Rows from block 4 of a small image classifier, named by matrix and row number. Rows with one number within an expert belong to one neuron, the router's apart. Each number is 128 + 32 x the weight over its row's rms, rounded and kept within 0 to 255. All counts start at 0. Numbers have three digits each.
Before each expert's rows are labels from the 100 images, of 14976, where the router gives the expert most weight on average: "strongest on" is what is common among them. Only what is clearly more common there than usual is listed. The data: scattered letters and digits in many colours. In brackets: how many of the 100.
# router: slot weights (model.blocks.4.mlp.router.weight, 8x384, trained with AdamW), inputs 308-383
# up: expert up (model.blocks.4.mlp.up, 4x384x384), inputs 308-383
# down: expert down (model.blocks.4.mlp.down, 4x384x384, transposed), outputs 308-383

# expert 2
strongest on: count: two (41)
router.4:082131085102164097147102114159128080072120172114118093140090077114084153152114112209123135141143138104091148108081114117127103165187077149109123113184077149137150152097117102079102124115154136147146056174130083155109087148173083
router.5:117144125121172143111098116083143078079138151158121143126126098129027140111218193224098163106159137114128118200150202135137138146169137098093125085105103152156141158136102124104099087150086102150161127128113125102126087144158111
up.0:106100129115130121210102112091128124178062134165124119113151100147076181108118142139095166115104145168087166195087113107178146168176151090103138104135091152100212127111119125123167080154175108143129131184150148109126124106076116
down.0:179127129157091163078137145144175112182142101104175147111128157122097139136154167143138132147153148125157097113146172136119111134100145192139135121083160122125111083000128133130109130134125120110093159123098134133128150118102166
up.1:104097164110162149049175099121100140147082100146116157158155139151154119083091084135129102161125103145131125106112146133111080203111150139150162116103147093087111105163149081108096111110147166122085151132107168098093140151131173
down.1:223118090092154133150083182083145120130154139109100212151155052097056088106163104155114129127118127167135115074094155158097125113134079191122102110160209103083101148097131236095094129091093156114138129143151141133229117176179116
up.2:113183152157059118118153208036153108127102174098140149072162155077145153088115164130063137074146166146185097185151157113106142117081188140171147085059134128086161106195096124155123100126143120103154180173091185063137169119070157
down.2:228096171194109083147171072117099174138179112136112142136124129123142161061151098065124146110092112179141107179147142112113127104129155167131113127173185087129126061056106129104179129128094064151173105117106124174085164149114110
up.3:150141152160142162113182162127097188164103142123147132119183145125127103106114165085108199150136154092150128169159151122151111097080154125090156126100160123168091138157088191170098071149126122123112134144144171058087148110080163
down.3:144106137132092143192158120101130129110159094140127143139117176118123140072104130130156095149175093163117110080129154093127117090151157147098155129094147165161144099000150146086109104157138139153154139139093123125187105098157167
up.4:172185145152137144109172154108150137111118095121116168128187147105091152108181160090076150127123113106124109156164182123144156156112147127129185105084175123099096116162101133186194082153115114142150192157121193104053162100061117
down.4:132095152158113145110150144130195147172121070137116183178105181136131135074111076173145068132174111158123174121144129147058153090093149114130146099101158163154094108017109164057124139181156124132159148145100111151163092164054147
up.5:155149150122138115107192120113083132132124129123140125094188164138072153098119172137096181099099140120122158129204076109148131130125104134162113171070121081090146107182100035160151123188118125166113098189148160105115094104087135
down.5:179099110182158074159067180176139143110141105153082105126115173199145102134180156119135118118123134136124158104132099115133108194107154149073083116111121153124110117000166108060115063150156162158094179123089127117172120227098157
up.6:096150121108140122140120124124168097099099159120161121151146130187115127139167128200105158097104194132161160163131114126162065148152131119119093122162110129146158121107059104191193169133115147130130181150106102113155093163152129
down.6:178110142152113127140150137146160144175146102120165128092132147135091134124132135154125130115150131138120091124129150100125104143104115165097140149050167120131115091000122136095125113130116147124105114117122130139109129113111164
up.7:128178121106194076133124087092099117110185117114205121161135108078091115125118126138115119111099139136128182113096121114111123061149093093128146142149130138164190086100133076163136154130045122102159148091141093166120121147172112
down.7:164117131173074146116154152152147132182157130125161145119138148140080131148151185144111139135133123141136084112116153103111092130085129198112121130069125110140104086000109135109113099134121121167090114138085140115121098118102148
up.8:069094051137118167173115158140124146154108157047123063145086128167114133151194086116135083065076108181155135145108123137166152141167121172071064112147124148159090108095108111146162162147134163169121121087132137144152160075110118
down.8:155115154163085134126158113133155128177136099120168151107144134128112143128153153102132140150190137139140109118123166109107101136092133182127127150062149105159146069000150167122122125133123115119084145158100140144149140122091172
up.9:195142105158115149151153152117150162147177143225096160119105147097152155110105173132114071098137161130172108144143109129087148159105133123160151169108145075058081132138087161131127084131136062139153134177191147114112094135123168
down.9:159116150156130152135118119147098106122146087097137199160131108136094122116158126079102145115106069133142136096167140131110184159122173169127107106080150087160135082000168130123103150145148132106130143137081121094140182146050147
up.10:157091101150072123151139126167114177161121110114129100129172138058162147102062184070161091155159086147147147156123121118102160094109143150108140160128104103118154083153172157147188125117106131103145155157119148103147161134122153
down.10:180135125170176152134155118047159105149154136143171114079135151152128122135141125136101132164130148125167112084145151128096090147090155204097178119101141076096081126000131148134055104132163114104038119136071140149165159143103134
up.11:135128139105123124138094141162114111157132033097112105193154157142148108208107075137201135138119088132076127148097145159113133100146093127126160223081143129116084129103199111118152190132127089053119137079088101171078123126130155
down.11:137126175172123119169085117115129112150129080167166158117143143140140127127149119116113150125121079146122140097125140144110135130111126181089101139096201081139135101000155167130085122127156148094117162147076151090159137132050153
up.12:094146097088087166200103080135095116127135129140163118145072119130094073162132185110146136059144183107126159131145117158070194087147121163130085151115126140148077110095185104117167096140178132097083167123149121138144133144134131
down.12:190106125175100128131156140114161126185146085125157139111167146128121157121161150105121125147161128162128108122138159101115102125082131163105134129082157143163152090000149135103129121147130134120079140135062132151138131112077159
up.13:173165180108122161090193134121093112162146112109100186127159114116085076090069095132138144074081097143145085090165175111097174158113184119162140111093194086106150100157124105171076108112123093109142197118062189106167121117097145
down.13:137130088116133090161109167070114107076090139138170113123163137160117114114125126161170154103140108167131093132154163061122147142131134155139084073157162072140114108036152183073133106076112195135193142173170109098162124160126138
up.14:127138139132123040107150092099146101103097116170120098108180110061106132108142163132117079173144133186142082135140103095148084112123130099163135104140126107093138119144073066106091115131097126099197176173108172112168104121096147
down.14:150109151131114196129126160167125113153151109053137163193079144183067078047145090148112156113099109153162119106104147130130108137111095117115130161144149135114164145000137088083146168154133092127055116134117141141118089135091136
up.15:169154157162123132131119157102142143142088208150114136144119184135094118122155166198095130090103184119187055154136157121131100120109139096135154089125124129093091174146109166186158135100115125109164191139151176057100149146090133
down.15:159112129141111145156140118166136149135141091165138116107145151100129175069103107116131115138171088152133139137131121147129168142163153168163110168052149165152132070000117146077136115163092136139154119128116108079154103121155164
up.16:066156148149085149170057070108178138123148115062092084137114115067092125153115131128119119108076142165137173164105090104173183118137129172089110152139094134131044133085132174150181164089132145149152133117107142113193137134131115
down.16:171127127163097124102155109134145120178150109120153136105162166133113145127126162134137136152180109149150098125115162112099087151104138190123157140079149117148128079000133124119106129155141141130059168130088118136128127100105154
up.17:121109124142136121170165152162136136134112108087198130126145191181127123093164119168095129139158118167110124135118127112137101139131154142135117108138095145114114101149127118193179159171133113113129198116145170107107131115152135
down.17:123134149120122158152183121124159167102203050125112125133129110059145133136150128146113080114151104139118059093119178102075179148117146149106131158109119172139148069035149151078120110146115163146151064151115157152171130128103202
up.18:133142101147101066084222110103142125143113105151075131094162133064157170068140133112100113154165134126106074097115113107108124064055199144156160095056160122133091126173118132074135142130116150148148128159143123078085129094157140
down.18:138147152187177209158095135151079107177156178186150151199137125122143053120087093137108110125067153127147155148117130150100102174114098132048119091089190142125086162000109101101100120130069171124137152134106089135148132162137136
up.19:145104106105109120138141119080124154176108090171120087088106169100152203095111164086149115153160145120123130164180134120132107199080130090131149138115147069036092085151122147182145131154127079108133162201158173109125102115112154
down.19:165097142161137206077146134145131145144131059066145216143132112134164128114121122145110107133154091136137146071138161132091200137109145161135155093091184112150110061000133132111139116159160101129115181151057135126194139184075162

# expert 1
strongest on: count: one (69)
router.2:186120167143146169115171148122171129167075161132135136073185061153079117125145161192108120102110128069155154181134146100175109094111161128091123085123129111130162145162074072122157145126128109195087110147169157097102083112037123
router.3:089139127175101079105112185080129063126126133146167135094128102150070127098158132179088083035224164130127168075134134100148144105136192160110058116077152116079089097131119072065120098117136112154197116084112149125080139115110161
up.0:179206143131184090125143147117110077027113083131157069124179167134079093155183132130099123134091151104156116110092149087136084114106155125150119059127158188105133100197057160121112117109083134115127140152125060143174134150119141
down.0:159113130087111127143119088150160118131200081158118193108140079150098155157117031133093084150186110089092116094130116128130122103161099142154126146151114130132064144000132186124121085118116127082100139139159131142168095043185100
up.1:083153102125109131113168135111163078122154151142125136109154171154139147051119071178085068168142096144090078119124111099121120117120160141108089106110164119136151113147051152058133128162102097169151126155099127181120112118131130
down.1:098077132067052085141096122125056146113152068114140149144143142096065062133073145076136144060143076182170107179146116163127135134105195178129111113173157198154142186022143154102154085118131117126098127116133128106129126096139102
up.2:176089082099163137151101085168118118113126080134180104173161170120064128164075134109146153086090127173149161091071135123091178109165138174130169135153116168100147187114161081118120104083073169132094147126121077138126092192179181
down.2:101102112138158116128143148110162085074149063180136182165109174109171157113125155153129110133152121174151115098135165105135085156093191176174096124097188159129098160000161182069144104128166164120107105137118110150128152126155077
up.3:073144095118148131057170125092155118109107150099131163110160116154145094105198142141103123131208120150153089110161113119070122087076147164098101057096106173167164131205110155112168171125115096149116199101075118157108137117135110
down.3:109116137139144092158118164160088156105150072133137120151118115099133136133149130087126136113084104107150107143162151148083163152115101189118091119102116151138149127060179122135117136174054150155079128156149114162147123101102082
up.4:146152136152149148080143100126168126107108175100133183168152106124132123140143135199117119155163126109062116126185148075172104172133189118182071103085117094066111130156100105058202135171140096177108144183145174128069035122132093
down.4:114099053155143085124166142148150094127158098120102155179100111135088138174093140117111105131147148054111113105163101087125109141044135140139132085119138182105144122027134087060100140112147140141083100130125143165114146142144131
up.5:106169104141158181034187142084109142129151108097115169177141115083091082122171163113054109119176096098125107170116170197169127107059114143124128100087114157144159078162140109143182121121143197144087199081098123124151075116096153
down.5:146185119152103160126098094131129118149146057154123156094130128118126111131097177134139076168153133178117121133180125087089091142178116153067086143108101138139154172070184159044150078104116173109113127096158112116169129098175116
up.6:076135119150151098122177104098141106140147139077157124122207098083122116119130103124061118138133132120138140150110145138136131159100132142159118141066184147167115139186108126121167169127109168138148186130112158130118122148116089
down.6:069149111119117126132149097137156130108182125155132088121126085155144094129099103164174139078058172094113120133137112149130131156127161146167116112134119134119098191147084144115119179074206158167120086067106168056135140103131098
up.7:136140120150104108124110131120092119164121114118136146137118208167107123134120093147112118175142115097069090105145115138095101093181159113073106080134158112185125136153115112048124105131114150111083169068100144121148152171085129
down.7:135114106126087146145096141135123148159150136159121137158156108182103069112147128116138133143097140149139138144136145135184111141069111138090125152114213137140126200080092140037126106159093178113168085128140161094124145116122097
up.8:153089093096081129152105128135125178135052106129116095129122196127177147178095096051188182139096122125128115165126145138124163128100120100094184167171127120134127158075170166229071104102147089123110117115189134146135138133149210
down.8:154118119109165112114143133119163062068205052123158191162136122098183114109151132171084118128154141120140173095115140128147072158144166172190095102113173127138112119000122171060159111161168171111122141117089125081150140135159094
up.9:175146133119202144113115097144146113126134100144194143168138144157142111111141109195123135132141160121211129122135124153128082126140171126144147115142163112085162099125092055131074141102115095092152142137098121123116065134143123
down.9:153122092140134146128113100108158070132179096130138112167128145158167070144121090104149151101156091167122158143146139111132120158121209090136084102101200207084102156047154198043126080155136146153112147120098149126132159151130078
up.10:170163150161156082101161166040169081146154161023126108163112159045149132086097158128076121097111150115133101103156148083202122058143106124221113152079127141122096141161135158136116132158148119135151167174065180124115125125126080
down.10:094131104143110162076129103140112072108161069139163213198187096131164184097143144123092098130138102141137150101132119122115076142110160213120111090094199132169091104000080180075155118154198164120145138141121117072132125137108114
up.11:109149108148148088075159165088153120130130165167145126164137072066143169073203138140098044147138144160138047109130126113152110115090110146124123099078157126137172080167065169118103165146089128146177142098080099115106096151142046
down.11:118109080120171113128130163148138149087164088136101165141125143139143108084138159138173161103067117118114132080125074155124141159120177113119226145140165111161181132083158094112180126153179170116129129108088196126148105142124142
up.12:138137116162139200120149129024133070130193134098157176101162081099133142072115083146103092114196192105138150121130129154153097103115142148205089059133139083129155115166085175097109133130159117116139142075110127116135107166131114
down.12:142110164134079124183129052107154125094128123155106072091107074124140109136170172140129116135100171142094108130148147057055187171135092151128117181135027206143142158184124191093094122113140104078167053096133105141115124152119194
up.13:110153103176150094053159133083130092103173161082162121153147167111146097112164108174112133071147168119132124093138098134169150128141126176130133136118124123103149121125090083133159144101109116191147200093079111117124114096080054
down.13:092110065178206161130095139125118094133166052167114165174137090071206163144138119089152129152105133161162150081128095100097091150153159173117103106121171119111128153000126155059125071134183123128085108118085114072126127114128114
up.14:143110173194196085076095154109136082123131156141170094172179138087121146033166125157067125162177163163142105116131125152158107118127207098097114120086095152186158114142105164084101121167133141158111174124120104081114147064122121
down.14:163104105142190092182098123094139161113113078074161094161141119136137115090128153104106153102088109132152134158110133136175112122132091172109136098110166132103110128033139179107122086165132145135123117123120122171135116073111113
up.15:123157103134126079092177092082144064125198148091128155152162146118086121087203130154063062109184120150095095094132139091114141134090122144151132094094136147167154092164067121079166130091114158181101159108118139121084172111128117
down.15:092120125108129090106115112118198159090154179078155084199150148153143132195084095134163202116129113119188112170087151175123090111114184104133125181144119185108174146148154119087121105099112143084052046052155069158161121086115160
up.16:124148179112128175133144124136146117123104116153134131134111063207113109123154110142103139122136154141082092076165161152218094125087147106138139102120139146115110101142101150155142136200075149136150160089143156093071115147082121
down.16:157102134149127144168101085069186087100172083128123134121117150114171110116111137117098120124149086132163171166146115108175136157107209122121083107116190169151102161000136183037146114142160134135096149099112166147114127129090098
up.17:147107109163103132107164103130162084085190124176124143103138108124123103124135119184113096083106143166102087111091125110150133160137105112079152108121106102140158131161072130147195132192137118181122168121089140060108124161116090
down.17:155124116127171109189123140061170136164122130123138144102093116120107122130087098064164125124171082096194109140129104132132070145146166189179104097089206171113131104000141106051125151145146155143088111204102123150066106082148100
up.18:104169134141170111049177113103137083109124120095110127143150117102105116099174127131093099199162104115141062128135111108128151153131139169103096132134133104094136117146139108057113137177069195142162116129119101137098194124105103
down.18:162098111100139163135101117135150119113123132098121131167139161208203043203093122108118173134093144125172148169097130118163121153112163100080119060125194137094125161097126115065124061170114127174128091065133201086159084169147104
up.19:200162070163175125076143208084103082083105106148154160130160169076087156106203152104049096137132166126153088113203151132132101128136139128113089091110126110158157117164080156136120101166122139152126101117084141106133160122146095
down.19:076109120102135123120177166182199107131114146169107176148166178093154144106104169108150112122137147196170052132165117087153080212153166098179165106160135127128123154121074151141140128155106156134154134124043090152094138081120139

# expert 3
strongest on: count: three (67); yellow (42)
router.6:161158165133091144083164173177147158165093083130081182121138162137120087113190139112171122079167130147157081131139179142122092150045171131176148098080205141124067085154134148201135146175161095127118135091155165125092128133078133
router.7:129124151115113181127131114136137159190086083127133141152132150144146115115127139070181151100172123164138089111197160166124118134064159102178211138068179153137085138135157163196086099123130120096104170099167181120088125145110175
up.0:152138106192113130072126188106152057101141149157155094110154138121074137115155110135070110161146159124109178162086126082120067145047129074184115109126116125107145139165103060145165179178116141195129109176105120123102143123170105
down.0:069124193141144157059126159155135137114110112106190161154111134128061144126129128128146185095042078104109137175172082108130153125111124104144157186095184163176111135119117102114112078110152114169127134164161102160098166107114155
up.1:149135084158131118124172172101131108133135163127118157116196091048109135085193150162081125206102146167077166116167104119118136174134144095141119067080065136096179134166084088097139082138133120111138104153095131142106116140147142
down.1:117158176086095099147078131188154127098070132121101100127109168078112139131088083142124126110069128091141107110160135083130112120123116095121126152196162148083117157071098204103138164169117119134139139129118089069141083115117086
up.2:143186124162087113118092140060110053150164149151160152107105131075128189125183127153051133147152183096115136138111121105185137099170094119081105147182132149072134110187084067094162154148101115171146104145124134107198083137120107
down.2:104157126135098102105078126183140095115121186091125196126188119163124090134165115203083143094091109152157139137175111144124138087116111133190168075094145090148160119000196095152188149155149140100088130133218088091145145118125187
up.3:181211101161126081152116123081153049129185100111152129129148094081052143095164167129087057119141155117090146133112118084177143127172159159117094102132117152083128098184069085074125108134104143167137150146056137137180105117078119
down.3:147116076098130136124174069141132121128141104139114127148147128130133162156159132181131132131102190180123097065144196120112126101100197154141143143168119113121164088060134134057149105115129114145091127154126106153091144196077186
up.4:137146147115150155100153121058162076157155146104208134117148104125095145102139159166057104145111144123065179157159083098200195195169123121114080073161113153098153075177071133090138171151091102189156161170084158149142107098138120
down.4:160126150195131088114119101135168095107162115124145192099193105114058146123194160157102136143134169158138089147129129077160074069106136136224124110136149127101136120030128137117212111116125160112108169116120170066157134104157115
up.5:156139160124184087136077129083178108061127145146186121135166116140095148165129183148087100097146146086195130093130164107221112118133135105145088104153123140108160108171146137120129126133085131160132139142113108122132096095133095
down.5:167129118058106123112047155106139109188162129173109193131131125155143132104108138185121126123180104180117143054125087115138078142109149159113115119102144122137097149029169127107170110129166164142095202129127102189127137092187109
up.6:097159110118096155201168199108171094099150148151121153096166141093087117171102103184065074155100182126157141123168150095179146133141141120115116100133173151141112136199091090142176156139122133154142134123117107067159112077184094
down.6:165147108102114075135120165101164160128108138107112154123135118121114095122118149112114127079099147151135120131167103074208144110116153079150092143082099100099130129078200090103142088128063125087113146213139137138105125057174072
up.7:160132126139126128145096156082162095071182171117156141107115128148105156135126125166095042150107136158083153136111100078139113088143141156120096090094128091127094097170109114048155103110107154162176119174112084121155123126075126
down.7:122231122106124132152079123170148112137188130158139159066183097093069144149208159139106122141112157110146099129070166067146127168093131126123116038162144116139139150134111104154166115110167104174151102119133157112148134135154147
up.8:156204148116171099130121142089146111061197150127129145130116123051104138145134178138058150196147154120124123100106099118115095077102157165150118086155112092083155157106111107128104082060096136174146143154109147133152051120109087
down.8:132128124183139117118131138118161170147063132151116114224118167126149110112080100190033114130095184140126151173085170143137093180117141135096141117131104115165105140048086133092076110138058124174123166123105052126111139107130164
up.9:137121123135116117131164080090125096162094177147092044135085111078135145135141116089121153076159118104105153133072094111120146147170104115164161157143110153115123124141154160123147113053110099182142162143098197171166141135099102
down.9:168129120138137110118157137139177100113127134125083151142116175118127142092121122129103172171169132154153130081114128052100113125115097164205118061149090118098138153042123127089163126123107172159141114172189160092118131088133085
up.10:086130121104128088133165154134179103195110165076112063128124154116120103139134119157132163135162096128172112189108087111128102098098182131038112141092110167135122147167114160126169152113129184155139145122096084143090119140108129
down.10:145072118167118138128172091110144122125106127096109168169146147123137144110104106117106137214177126160141166081105149065131102110111088149177155063173069127132139147021088130108161144144129158170127133148143150072111113116152119
up.11:071139173170108157139061103127078179155141127167101180118080079165125120115170164105137141125111128074082166143125116142107136152148060093116137097138119129147121122107157151117101162110175066119161107122162173199122132084161147
down.11:167176087116174126111147201138152095121128145140166133109121140135140104118138098162082158083098192140160135117169168071146126142103104139142126098086156136077098190000090105095121113082151140158137154155112099118150168089175110
up.12:071095123105163088097167177150122144133109114085162103134122160115144114156086076111148165165151076130160108156096098141106118099097056160066086167145133139140168127131155163137182125176139146133128084101048052166142149163178119
down.12:139086108155137092126159085130165078126133086117110155177127153121101161060107086153118146197165149158170151080136113109119119100121065137136110048185020143143114152000086104096170153177113144167135160156148152052092105096152111
up.13:137120061079130085181098182141091160165092131106130081133146152100144151180103138107143129133172128093149151129132049110122066097152169128079147098163094130130150086102149098128173114119114141122168084135103084154131110177086135
down.13:151178123153134115139139141148148125075089134097056105098141170146138148103121108100110170143147170140162150161169155131146147118107096093143138052166103104116080195003117114106125135172127130144188115162143062099118161123121119
up.14:124101090129096131128107180129213124113120112100149102141157168170136149102107138111097156132127132153144101143084135115125122093080162127115128184151119120135138147158136124129205101150057154223120173082126077155173134114107114
down.14:140112141204103135140160071123105134134119203126104191132161100127138164119157132150090099177169113140141190103113150076124084116094166143179128136137095130132143125000144139073172116112147162166118121151139177087119140152136109
up.15:217105090076095082156138142129104139170118124109151078145151158123150077179139067104146149132147099146130127173106071128084112103168105114083150122148097152129177107100151130093130135074146130187138137090068075157188146134105127
down.15:163117114165140124149157074116176075074137138137089137159131147145099131079093086156102166204164135150156148092142138047123134103116080130189114036172073125130086173022109120090160151173140171164129123178185135050100096094156104
up.16:174130142136130126213138086062171090133122159194125121084112108108130187073118180120080115092161173113105157129109140105162152153116121161075131089155063103118133104113114081079154175114162081137138086118150127107173082139113112
down.16:145113162132117135088100144111118103089117110110135114142161156154118115109148138132088092158128149151107127151074101139152103126141140093129122157050055079145119144093142141113151093138107061141132101116180075138094116154149169
up.17:122105130165109159101144123161141142118141099156137149156119116106124131125075114169141128096097115119165083112143147156122166111109167168046106141094165117167096172099153121101081117147133146072110113135146177122119142123192124
down.17:105135115149137125153172126142141089111124201142080195126134117125127072102122118200075115158161121183136128084105118081114118113094141099161110094142090140128108095000149105079175107094100116190121124187122138101105099108142126
up.18:084121113087074137113132172149109123168150112127066106065110160107145133153136119092170108146185130151097148143092128126109152147112078065110136108143074113141070147111153084131110172211138094137168095163144160164091121151155126
down.18:153170084104164119161139122150150129115128113170105129114097129148154112065073105123075160095095172153154130130167161049147150119117121147139103079101159122065087232115133136079120133153160163162164125147111059134190141111178122
up.19:116115172167128158130066152145118136139111149163120134120081111210156107160183151114131132077115142125086134185147117148146143162104119081113096146154088110098138109128144125146095135110143126124206132152167179164114150164089159
down.19:149173107091159133065166202144138061137122140134138116070137148125115128118109110158095166066056201122157124171156164103159140172122108161106124121082164178078085187000093121104105125077157127135142151157102104157147191106153103

# expert 0
strongest on: count: three (94); brown (50); purple (48); black (41)
router.0:131180181116118153109118158126191127103157087147138132082178138101146116127113157116100126197114177178220128120100121078124117132132200118095121138125118061144134116146108140127116160100141132122112133132146101085091135094092120
router.1:118141148142100103102105187072064155098128130141148131070154128118120142098092177136118069175115137142143147071141122088126093074152146144216121112119168061108170080200128095128159150096123170160153071134112103146119128117059120
up.0:165181142128157131140073109093134142077126142142162216119161169130108058145124154117134107197112108102087116110169182135132126148101152089179123056123162129095100116152135126096131150135135195139104111101106122110134097124107080
down.0:133134143113135110105176106112120114100165104125102113117126082125089124120081122127089106081098102127212130159158087153098120145094147137097188101189147129102185159101096100129173197102081132101176146177107175178088128117135101
up.1:141172132156151164136171108096061155148109146145170123090159104192098089104145123123070192101100133139116082158133148148150120120074159146070154114089107157180128188121142142119068111177079162127128163105154122159128072156085165
down.1:104126145150135118158112098122145124069148130137113055114087150170143129107117129129055114111163098140189137199176096147128172155067197108106134091096147174121083150141153185057119143150146112161076144144091170158159145170084139
up.2:140133204165186091098088151097097110107134139118116133119105135112116106120135110119114190109159152016100134126150160134123149148106075088164141127101144119146154152138133114126085104100187071097177156139130140176096147177075087
down.2:139112126148120118151169054132145116148134104105144150162176130149133144093117099158099131128107140077178077159187133137147131145074208133101108074123168151138101097084111206081174109164125140103138169119107127075149133156153149
up.3:166094129144132149124097194174072165184158124120134097110120169145148097136112119087147164150134164145190082142146128129072094099113093117109133139139138094172109099114179119119105138106185128129075075117150125171153063103114135
down.3:114151049116127125097133104109155087090130089107149176162129085168108169124131156141095138112175145093135130134171087147177134197096165169116123042162175155095072080067127213056141146158107183149173168147135196084144180175154181
up.4:062159185136108213121093161102092162135133231097137157074199128121121110149097124077122144139052129144127138146111122104134154126103161205121108130121123055171103120131143149106130140096173165173165112156098156087145156169176105
down.4:121091056113178141111137136119113124148148114162113190187067115165209110147212110168122129143150142119120162106129119178130125132147125174140145091155156157139089112024108157106151124136101166063169123077153132141100206150143168
up.5:170214165152152078107174160087171106116126134105116126149167142100073123086176109192140126164079147128103108086143129076133122108105144088130084115108091193119138124132084117156142112095078108169117168127160150123106110139151115
down.5:095145100116121126162124115170107138113186112114124141129191073168114152130082150158114175110127084093117140122136116113146107158162163154097167134143105138054113118000107157125089100117091141137078140175071122089097085163086087
up.6:159171104151163043099126121101118096087151149149129139095134155097073101110147191122112117148144107119129047101151134109149139083113159183121086065115106149106137154150102077112093087111145146069122135119131113079120086139073101
down.6:058165113049156149113140161165179156114110194112116135133104086171134104118139171150090138126126133097155079133173130133166121097154106166089153090147094143103140113051161110084147106125157151082139157171145170100106100171145111
up.7:105172100137133095090140130105199130067185159140129159139126098099136088110111133103079142113123114119119117145085149122149174106092105146074063143133112139149180227129089202087079116135115131157131146120148142097156129136150112
down.7:131080131136173131132137154176108113159099076175170153171121076101134152141155124086171147120139129108146123122152161147105132161143165163156169086145154143159081076000128157105159104123138131065137132160144129108129141131165119
up.8:132147146145106133146134117130165124105124062130192140171105100128132083152105147124112179094071101169126083133107158170149081105137166116112129137111163169126142211131156128165133092173092125110098151027178114124120095097104139
down.8:129128139153120126148110133153118132062120090146105079127102142147124159109090123085097150126122105131184147201190076141165167120081164097091124119109149167118157162133136141066120120150103107129074139139100145148145123152090122
up.9:170151181153112062163174096051140099120149111157132130040117117046109173076134190117099091171156167102135189133139107101146119102125154094188127110149138132097155096146068058162194123092133099154153111145134145076118071148104084
down.9:105074155087092132139128079176082128171096130093076167146110136141176093121144153148128121078091062154115080157149123146090140125130155144094144159123122161103103159116104088182162120123159123083148050160153085126131146099152127
up.10:137178189160115111097137167123127089120159166132123130141117138148129119104174136154137096068141155103112134110163152110131133158151115114157147103071143170141135095144115151102092133133148048108103116143138131140097131187113088
down.10:084158081114153120145165150114118089105182089118099105101109151087169131138096153084086177092095136129128160122137087130161146120097211132164112140115172089076126089000098201117141097140151108146189169151072134068132125150099165
up.11:133170172152139123081182130152191152137137181128087120095168148093088137109192148102063130101123198108155115067154152157115193184105119119127125072129115085181110133159095092159154150148127108156115184177167107033128057131104118
down.11:082096132084195096112124094165177159071150091156142103161082090138130121158103105153128135143141103134140111134090105133146157138073190136114130059148164151110044103036188109137124093107108145095176097093161156105167078141134122
up.12:132084072191169093118121115069132128098106088147162119192120180142093062108162163100102178120111204142123077143155119137120086119133145129113155162112148094125184180123136104135070087210067150140062137120155113115127106150127079
down.12:065109146122124190111082130160106125128121069123109117120163109140094140114144097093110172172111113133205115135128110152151118148081185098107148128094164157137111185149128127105115176152071141107174166105115212149109126197131067
up.13:164195156169093158067164164104141086106150112076107142115133090123103124122169136163043153117109091128096114083150152133170132164078174173122102071095100126135108146163076102086078129145114138133107142141142169079099103149127093
down.13:120095110099144086119126120165143132133119170161103110169103058097140192169119116176162111131135117187135170121124130128141112132127105065167227146123143157100168097008158116120095124131149084094141165099091122163128097081100136
up.14:116191133168104079118201131109123087138140115133062143084124067098077089074134127140103138087125131093115139091090171155157101162086137094089081099095131142138119114203080136095161170131134141172132187151088139073134176115105128
down.14:134157119123121131188134130070146104113145083088132155168135121221148121108174114112136131147104135126140078131077066171127112089110172148162092102133199177132168105041131114064095127152143100137184149109141115196112092143101208
up.15:170139152131144086093211130105129119135082143101194147139131143064114121167145161095083072098181160095153133053137167123201089071163144112162137086138115130146124108162086115082148091177140136153149131128125152080077108132124110
down.15:121081182113159136143127137175125128104113057130108083140123092133091065141147129155156151121113143149138109140118149128133142151120156107180162138150143196131177147000199111116103078110078125127086115133114125144201102127092141
up.16:107077098110144070176171099101147111151090114144084085135096165070077195101113122122128165119129154137132158132122108047147124159114157069136142156135083155129069139117133109136170098089147129190110149204199197126159118171174130
down.16:115094132102136132120166140132119048079158075158123077191076129160187122121165120146097156077122126133141100074134111124117147145135151198136171159113181203119104128006116167062142113157151154124126105075094102141135167147146097
up.17:176144110158129149104139141120099094133145101068113134176127125160090120103173151083130138126139113099087058161118140120122179103113133195110145111091111143130169139138111175142148108189106124204088179093116097119162172154111153
down.17:116071184136128136083150143130124134060122055103189131182141139122130015137125135090109143095069079173140135093145111188121123080089150128143137180112184162153173151076178124128146104116125159147137150084112141174136115174138099
up.18:109176099140150124139140134100168091133123154138097175103141108101115110067161185126069111123166142104124096077141167113166121137081143114175123062098142140161078141185089091088124121169150133148090121108101140084094091132104043
down.18:137126137079152140092121152122163150126115099120122096173098125102084090127112180120125113171102133172143112119112150127180111148148167208078071104176137161120118106020156146090111061138079148149179134095111080123089088112125125
up.19:168134119208134153101157100140160124084161067099133055139124102113099131137152123091138153131124133076115150108129185143110204108083134137123161132064140171152070150123118104094109121129127103114123145131222093188101128140113129
down.19:107122111164108106124134092126104103098145131123140154167109105137181126107162111080109122116150087131163098188179113181129141170075221172092135078109179179135111109058124197050096142164153174089106163139119119142146140195126125